{
  "model": "segmentation model",
  "dataset": "rendered made-up planets",
  "translate": 0.12,
  "arch": "unet",
  "block": "plain",
  "upsampling": "transposed_conv",
  "init": "trunc_normal_002",
  "max_precond_dim": 1024,
  "merge_dims": true,
  "steps": 28500,
  "epochs": 149.7
}
Rows from block 4 of a small segmentation model, named by matrix and row number. Each number is 128 + 32 x the weight over its row's rms, rounded and kept within 0 to 255. All counts start at 0. Numbers have three digits each.
After each channel's rows are labels from the 100 images, of 14848, where the channel reaches its highest value: "responds to" is what is common among them. Only what is clearly more common there than usual is listed. The data: rendered made-up planets.
# conv: 3x3 conv (model.mid.1.conv.weight, 192x192x3x3, each kernel summed), inputs 96-191

conv.106:104145175076173143114193159153082234144100099115105122139130110141140121105094112144150055107073126140126140103110090101109193113133046129118114118131155133093116109128184104088092045140152137157115055079128080136163084213173135080108137121094123111112102110065106158124148126148158160112
responds to: lava world

conv.180:079129242131079139093181135126111154103114099121132128136141145102133131121091121138136162169103143150101084206104116127144143103132041124134072248137133148115061103136157108117144123114148167125078068091169059166168076101161144097146135085128128091162089119089104078127144123135128065122
responds to: lava world

conv.103:085138177167127128094100116158191160120106114123122137127103109084125110123128126138132171192127141121107112176114177126121131052118124080102119101155173122126067152154085111101110136134111190135129158145185140060139127110111136072093156092129138121134109144168108137021132128109181124151
responds to: moons: one

conv.188:143119113060141120123119128176092115150117149126070181095116158122105177140058079141090140162136073096086135151040111117094125148066077117117123149174167117091129144078160119097137191127164169101132135139184156185104174093108105113101108192179151167106102175161104115116106193113097118116
responds to: moons: three

conv.172:109137111131164136147173127129096098131119122102133113136160133152139101120099109111121128100059105114159138148136102138110186126126113150114134098111145129162130149135104108150052130140060198141068185089128120081153202213110125108094128122124121175137134223160175079184102104126179124154
responds to: lava world

conv.191:152132123118120048145083138118142124155158082082133092114075120078113146140116135120164122151065135102085031128160153132107090143129118038148104101137143170178112134042148103088096091123164139095051155188112174146125140141124045169073129115133119117116109124080157083132140137130090147144
responds to: moons: three

conv.87:133133133111142138089154134146099255111129115080119120146106121107134147110137124115118119136102108129162109162095086139117139155127119159088145093052085128120138123121132089135059081130123144120127094139129101138255119129156137141155171136107118156114158104115099118138101116117112071148
responds to: rings; lava world

conv.66:107156121106157061155117121167135121174116144099155112108074160098119080135143117139070052128073138089129119138089121126063151112131129063176103105108173137198139075076094138124113093133127087030030141076148110133150124100157110144139118056145152162121131086124139133132144154119137142119
responds to: moons: three

conv.47:113230137143125092103128210114143128169187110141089128119138135092112097098094209131103119130120158115108131127189124063080130111114094107101084132142132079149127129136120128105128107147136122021119132115134134133093130144121086142125129121114131116137150117119117098150172107206149150124
responds to: cracked ice world

conv.110:151130145255067130190113124131255138140129098117148141117135115136127133133130115000134118101138136132123152096137139122123123128128117137161153111137109130144109130123117152125084117135131124117116150107061103116107146095161113107117134121122142148137077149147111124094156134130094139123
responds to: glowing rim; full; ocean world

conv.28:158157128153097136056130142106141255126138158066136119108131101134141151105148111171137090161109132149172114202100073094152072110163141182126183073065170131141153101119150107155096157141134123154148072114123105123255089155146116112087125134121129125151105151106177156119095074116115094165
responds to: moons: three; gibbous; ocean world; kind: lava world

conv.0:134121142133141106104122102111146187024089153147089130130118155109026144104094100140112132147113155047094137123179119125117104099000133151087106087166154130132112126106144133135137135045150108120122088152132138152122158096101120111132116098141067121018149112156110155146133191119145131115
responds to: moons: one

conv.59:111121125087083127099164143132119230154108103101140085101111116107106111194128197127135151153146116136119157127092110159178150108131091101113088132125149165183169106137128074156034147120153138149135045145163094138124047155126122164152164138064121127137099147066149113100103102131107103104
responds to: moons: one; lava world

conv.53:088094085176130127161086126115148137147141105129129114139106106114130123158123072130057090122140094201068167158163062121112145156125148133125079056125121120131128098140097123124132110103109178104085128102171068143154183111118154117117120119150139196152133153209144134103122088122075121116
responds to: moons: one

conv.96:147154183078165095118073204111080182134104124106045123157086133134076126128114107136138142108115138202117090095082160116161123130087083175101156151065145163105125137116199172167081092175131107099158073159137149140174124103192091104147130145131193075163133121114087090113184178161162127137
responds to: lava world

conv.145:109031086129123095126137072150117126187086123114102145171162098066122219092113162128102114133110120115084115139186119180127113132116148089109145141146143125127121107084136136177100112155140136187107146107131121142117128112122088133117155103064129123139112116141126112134057153069106137115
responds to: cracked ice world

conv.11:118033106131154119129131000233116112145047107134129139223115092101158050090122148129124116128135175113115131131111141000220117105135112090110098150135117121048121141066127150086125077137132117204097149131130110152128121134138122115136136107110113118116123102145143132146052185112121147135
responds to: rings; moons: two

conv.176:137105156000149127016124132114000175131138110125122140116115124129141146133108142042114173198129138115158108157092110121103135122127123100021140117123163140133091123121196163140136066137120130126155091086206115146067092143173124094123137125141111096134099169138153175112113115132152096147
responds to: glowing rim; crescent; lava world

conv.42:062119139140149159099136135115163225169130094108047193130157134058127169142075107134121166143172179093091124165078148144129140167092152123141129140143153133171150151187077140097074103201099151080159159140121126159187117115128114160068101101174142177122089111073170139155097127125130082157
responds to: glowing rim; moons: three; lava world

conv.92:107154135174121116150115145119146124157155117108115096110128125063116109138137167131079103164108144144081104196134136080099107106132156121133123134141168184076138102055128142155146126117116088090107164094136095128104116095182107167098107043125123123114115126137147112162161100105143146128
responds to: moons: one

conv.101:187123177100173094142128125145093148120118101104140141148162111147134117153127123130120105139083169109139111210118122125131143128117110096162103104180155135079141176135140176105086063143000071125074131134191155068137153093138129097123171173095137168150140108170126103042116132157159097084
responds to: glowing rim; moons: one

conv.85:165103152123129040092062122109108154099107163089143118105119144139119132149134110130111100149078114069162131107143091110113146169111104139136089104149140140088106121093146166115074150113122079157113118131139126130131255198143098066142104117142140136103126119101146127100085148123082113154
responds to: moons: one

conv.21:101102111130123115112121103136146146048107168148000128132131174173090095133221112126119122130159140136190119128018125131123155135058186101090117117116154189131140142133154118123105121176142150133160059095132160113128152111119172110122065107126041146057138131111099159133109153130161147115
responds to: moons: one

conv.119:129134143192180134170143153141130152135109128126129144134112129104130132141109124137103098145129122138125073133120123119120144142128165154151090123142144116142139171110088127135094087147168179148082102155137112008106178138139103133010153163112119148137091161112149142125120099126151076115
responds to: moons: zero; full

conv.86:107122124016160126061145141089000171129118126093130130122125137128132151126131116000133162096184135113120090165136104119156135123122084158058120126169153125120153171152193174089159114127106152118105089142121162111118088117150146137156141146129137122119094108105164124140142141110149133191
responds to: glowing rim; rings; moons: zero

conv.39:110114183169099131146123140159122109177073127137134115137068098081088160123132098144069102151090065097070122117136108080181080116137129129113139152129126159160113068145133145150137124153123122193100157077144088132103154145113081158115159055086099102134120135161144137118126112033118156139
responds to: glowing rim

conv.114:121101140137136129112140118111116150127118109109110113124104136165133112077123119131166182139111138093064047139168179122126083170104095153115093029084140125132104166111129169113092153121133181140145092128122166096133168194101156141000070159121113102099152143067121155107108178135080168146
responds to: moons: three

conv.190:133112112139144155114142116108221234137112089078133105154124118071123118125101130163113036071093107124116103112095121100111118103106137114108060057107124101098078131139171132137124088144117117105113132118070121122089098055150099078153138122110143148152064104117127123148094073131119088116
responds to: lava world

conv.97:103157143109180121170120140125073120121117127119176148125141130143135130142116088099151075112135109120164105129091131117121129127132132131159116088163156195128110179117255118135111102079110119139180183128079123085099138117104144120133171115107111163117091072142120128132134098148135156102
responds to: lava world

conv.113:162121128126123065136108152174102118153146130119136094098153127133120136118113139123170109145098138078059079122139139106124082153133086031151132129119141162135154137054121194107150133145120153116129163201114117151133189185128062149064090163130142077108092142105111095181139129143108188148
responds to: moons: three

conv.1:140120139255170115105129154133255130097131101091153129130126063095153127133127141163116121064111117110125149040088152115139095126155065109195107142143146157122114149142155170112096028133095110126156199153048144089150122115133145139158127106113110137151063096121124134138094105136161099124
responds to: full; glowing rim; cracked ice world

conv.170:128067090144124089083131107091165115175108087150095102135138095053102170110105088126088130143117134133073112128171130120167117141114134097105132172134147142240091102131112143120131176131140155167079127106127096142135131143150041150149117085088109092112126125152161120134077144111120112139
responds to: cracked ice world

conv.78:155157164092202122087195160128100148139127127072124167135156135125098141145093131120131106147141152104114162140147088121117120119113099125128088093163143137106143127127133136130147139110075136136147130125166103127232072172094082115077124103094116174122127129138185141134109146138139133130
responds to: rings

conv.3:141151202141143098113130107108207157122128119072131122128155123086148153128149128131096049210155135118147047185112145141109133118107244153146125117124130148138093132119122151145073092126116169119151075099181104118159082207127102165119102161145123065119121106066179183115144123109169062129
responds to: moons: zero

conv.25:120141131000132131178140106123011137157117133123125143106116091115132161110127152040153128087125109148110122111144127124131126166148129138021120130124158140112160138124223143099125131145121157099137098131069179134146105182142131156150159125128131168131115206098136127135122111134153108043
responds to: rings

conv.160:122100167110167133073110140093142255110088118078097098105119123145149148116121120172124204147111113119103081150119083141096097081159062167140134101055132131145140083131183151121090088147129130111104108123125095143222096115122151116087174093115116115113055114117137103103116130111138086171
responds to: lava world

conv.133:079139224119129150101137098134091255098127072058125156126100127080105146135107151100128107147097145125096086127117102135127087091118067128076116115048191119158122095124166152136048059119124098145129101119093119090131101129120092145150159115110150087111043130045083120163119156131142070148
responds to: moons: one; lava world

conv.100:104153155123087036122144147156148135157139082120097132084193192109134075123109144137105050104109129144123142149183170114127118140105174142118129124124139175054132132056080185223083076110105094100106094071137091116130104168144116136099056114130107112120126153106132130142125111098104124142
responds to: cloud-covered world

conv.79:129176255141120127104095109130135176093115098085154123129133118102131136130122118149092099137117126124175068252077113139141107117168125135152151133119118123097124135100137124127051139135134124118154131140160149149151110144162132191138135153110113066153076186058127129114146118123154110138
responds to: moons: three; lava world

conv.102:144102201109225144131106124100115050114142102088137088134147117120146128154102128145147142227106137127128109140126158158140172116150102137103145130102145081140107110160087126137114138139148164168115103101234084147221101116117154146100099073111123130129126164149137099101131120102103126133
responds to: lava world

conv.46:170152144092136102116173130127167169111128121125111146142134132039131151136123112125176092175101157067141107174106137124128067091112154147197075152095107137141122122128155128112047113146068107132113095142182142151147156081136144069177196142120148102115110165076095075051144138125220131131
responds to: glowing rim; moons: one

conv.82:151101071133127042149149149160126135085152151129145143108000143114091169090131103130136120138134094102095142129094119124102127124124106129171130156158140144223130139000098109083119130123116117085103111097122130144152128104101115180133187085169131162095118143151119113129163143175122140112
responds to: rings; moons: three

conv.163:117142146113128124112186101162123177157131107127111134125123105125119121109135124114084136182146122126148110178171124136132135115142163132150149147124212124136102223106119092110094148131138129122106109118141121070240123141102174212144144120093131151133147146096151033147094104083145098100
responds to: rings; moons: two

conv.144:128127145140154043101131160187156144169109120140150113086069165048111144139115123135095094128148127146093076160123102096125116050129173108150127127104150147148116106060120139111141114110092114111085127095147064139120112084119108153132122068144140155115099134143141117135128136109161118123
responds to: moons: one; glowing rim

conv.40:130116123114105079131187109218145118155167099156109145167159136072104115124122125148143118134129161139052144153121102088092119117134095105131094099138140103071106082052102176204132094128110112127146120102131135156096155124199104141152121106098139114093091110125123107119131156075144135140
responds to: rings; cracked ice world

conv.90:082182200139138148137142149102136112110125114072173140129103145122124106120111116146119150202114143122144107255103136129155125076129064102117087154094161139111091113088149124119096126119141173115116010064177083127177026099158143098174169077110136138118131133083109084147131131127182139119
responds to: lava world

conv.71:082104095174120157116117166130144194109108116093130119164096160149149156135121135160130050147076157160146140162096000121135156145105077198158110079148191168093155134092155112089131092098121139131138155137117074128118178129157098150101123157130090157113080179151132125150098147124083141089
responds to: moons: three; lava world

conv.157:125142245079141122089117142099032158125138141102154137118119109245137152115107134160117116130125153052165133184116144125130163124168144179117114107120182200115157118145186152086147122101110134147132060134116154104124110160164155147106124144139137142103048125117148137134163136132148110102
responds to: lava world; moons: three

conv.121:163104143135106133119125079102126144086128171140104085150126129216128116110155132120137097149158165119143154134226106124151155100113111169146127085130156153142141116121162095120068123103176092130147049118123170106094140111123182112174076149114077159125137167126120192149092183117149109128
responds to: moons: three

conv.10:196145146129160118119153129102123255194112117085107112147127101091127155126139145149114115134070132175140087140075111121136102105123151157146164117109159181147119111118172096143076129122077102153091098086107118108227103133156114065143117170139126120127082128203150117095149126142169117096
responds to: moons: one; lava world

conv.94:114143130140131107131208131125131158124123147092129140117120136132129142127130124121118111107141126136149148127145108123118133115131148171122115076109118113137148143138118119131068115127147126150131119130109138056111114232098166037131147118123132169118147132119154123000134121139079171139
responds to: moons: zero; rings; glowing rim

conv.161:130116121126135113161142151212167116128158113135136097093134149067107096137138173122058084145155128131110130127147126095092147091126161130149101158122181140100135109088151115161107127111160071117096164092131101162116101077149120138113125067138143149111107117139122128124123101079136109117
responds to: moons: three

conv.7:104132118092152096159136174160094113165113099127094135114123127055095171142115158108119101128071102152067135117086154133144067101093161125133122145142125084180125134117108142125066116127110137061060199108117101113101131178122110130129099065131143115130095140180112138110148130079118143142
responds to: rings

conv.128:135080113125126113148112105156162110160045117144038142012181083102132178094135145136133106127102151100104091122152153196195110137112150064088075111106158109080108135112151116124161128124144138118092141162137137095123131182119100136147141092089127110112116129124152108149052225038141149143
responds to: cracked ice world

conv.162:065164114079148108145119177162122123171140103146128091103168168060090143137124150112057158144124149104058114161103109071106104101124094096123126120119106152135125091100113116158139107106169068118092146047165097182110090084155107143082088074138146146109134126163173126181153143117128115126
responds to: moons: three

conv.158:115155109150139142108203152145188142128135119091136138116120119137136110119134114130145145106148144124133119093126119124129164159139168182123130118105122131136130127127091153112067077139078118148189169148097103013138142141128146130127106137107109146143118161132117101166126129119125100099
responds to: moons: zero

conv.107:118089064196255131117110109123137198135100134097113115135145143131124126112120138133137088054091157140113136088089103141111120141133122154150115160100176103124152128133209112123076010137143127165140152135120167124198103154107117158094159149126135126117109099124106134145114096109133105122
responds to: ocean world

conv.18:121157190123021112123126091124172174099110118127124079158141122144131154134140111102144122098126131119142138101145137180129095138149125141140146149093114114128137137126055101123107116113136133134132115121125134142211136139133142119143125095124111149113185148101126147111127180130149144129
responds to: rings

conv.166:108129130102185104119103121191130119157109151156125208107125142110094174144141124156084090138120104121120129144165114077116117138108104122122120089159178135132140101118129138116126141096111114101086090108169137138065162107189106124137131112102122116102122255125142117104156157163127089140
responds to: gibbous

conv.149:174161109144126139097157101139134138163045148130109128112115101146154135159023090120162117119110110048099127129240125126134110134112113178080135087133172085107120128074158132125140139032140120138139102197103121146134135114164143145134155148044152146000158098124130109129100168118119103161
responds to: moons: three

conv.60:132220151131097097121094100115146099168110134125074131099155067101108072090109198123110096122131124135097119133179113053078097116117116106103137128151132143168123128154137126117138119124135105033130144162129113128089149117121092120134118099036113127126164137147123131125119119227137143135
responds to: cracked ice world

conv.138:094145154132165142113122118130159255111132094097127139126153150101124136151152152141059022169132143153155107088100127147127122144131132126178083089089130069126116097127113108161111027096132108148124070117126151141159065084144088095174135134130123109131102111144172173135135164104121080150
responds to: glowing rim; rings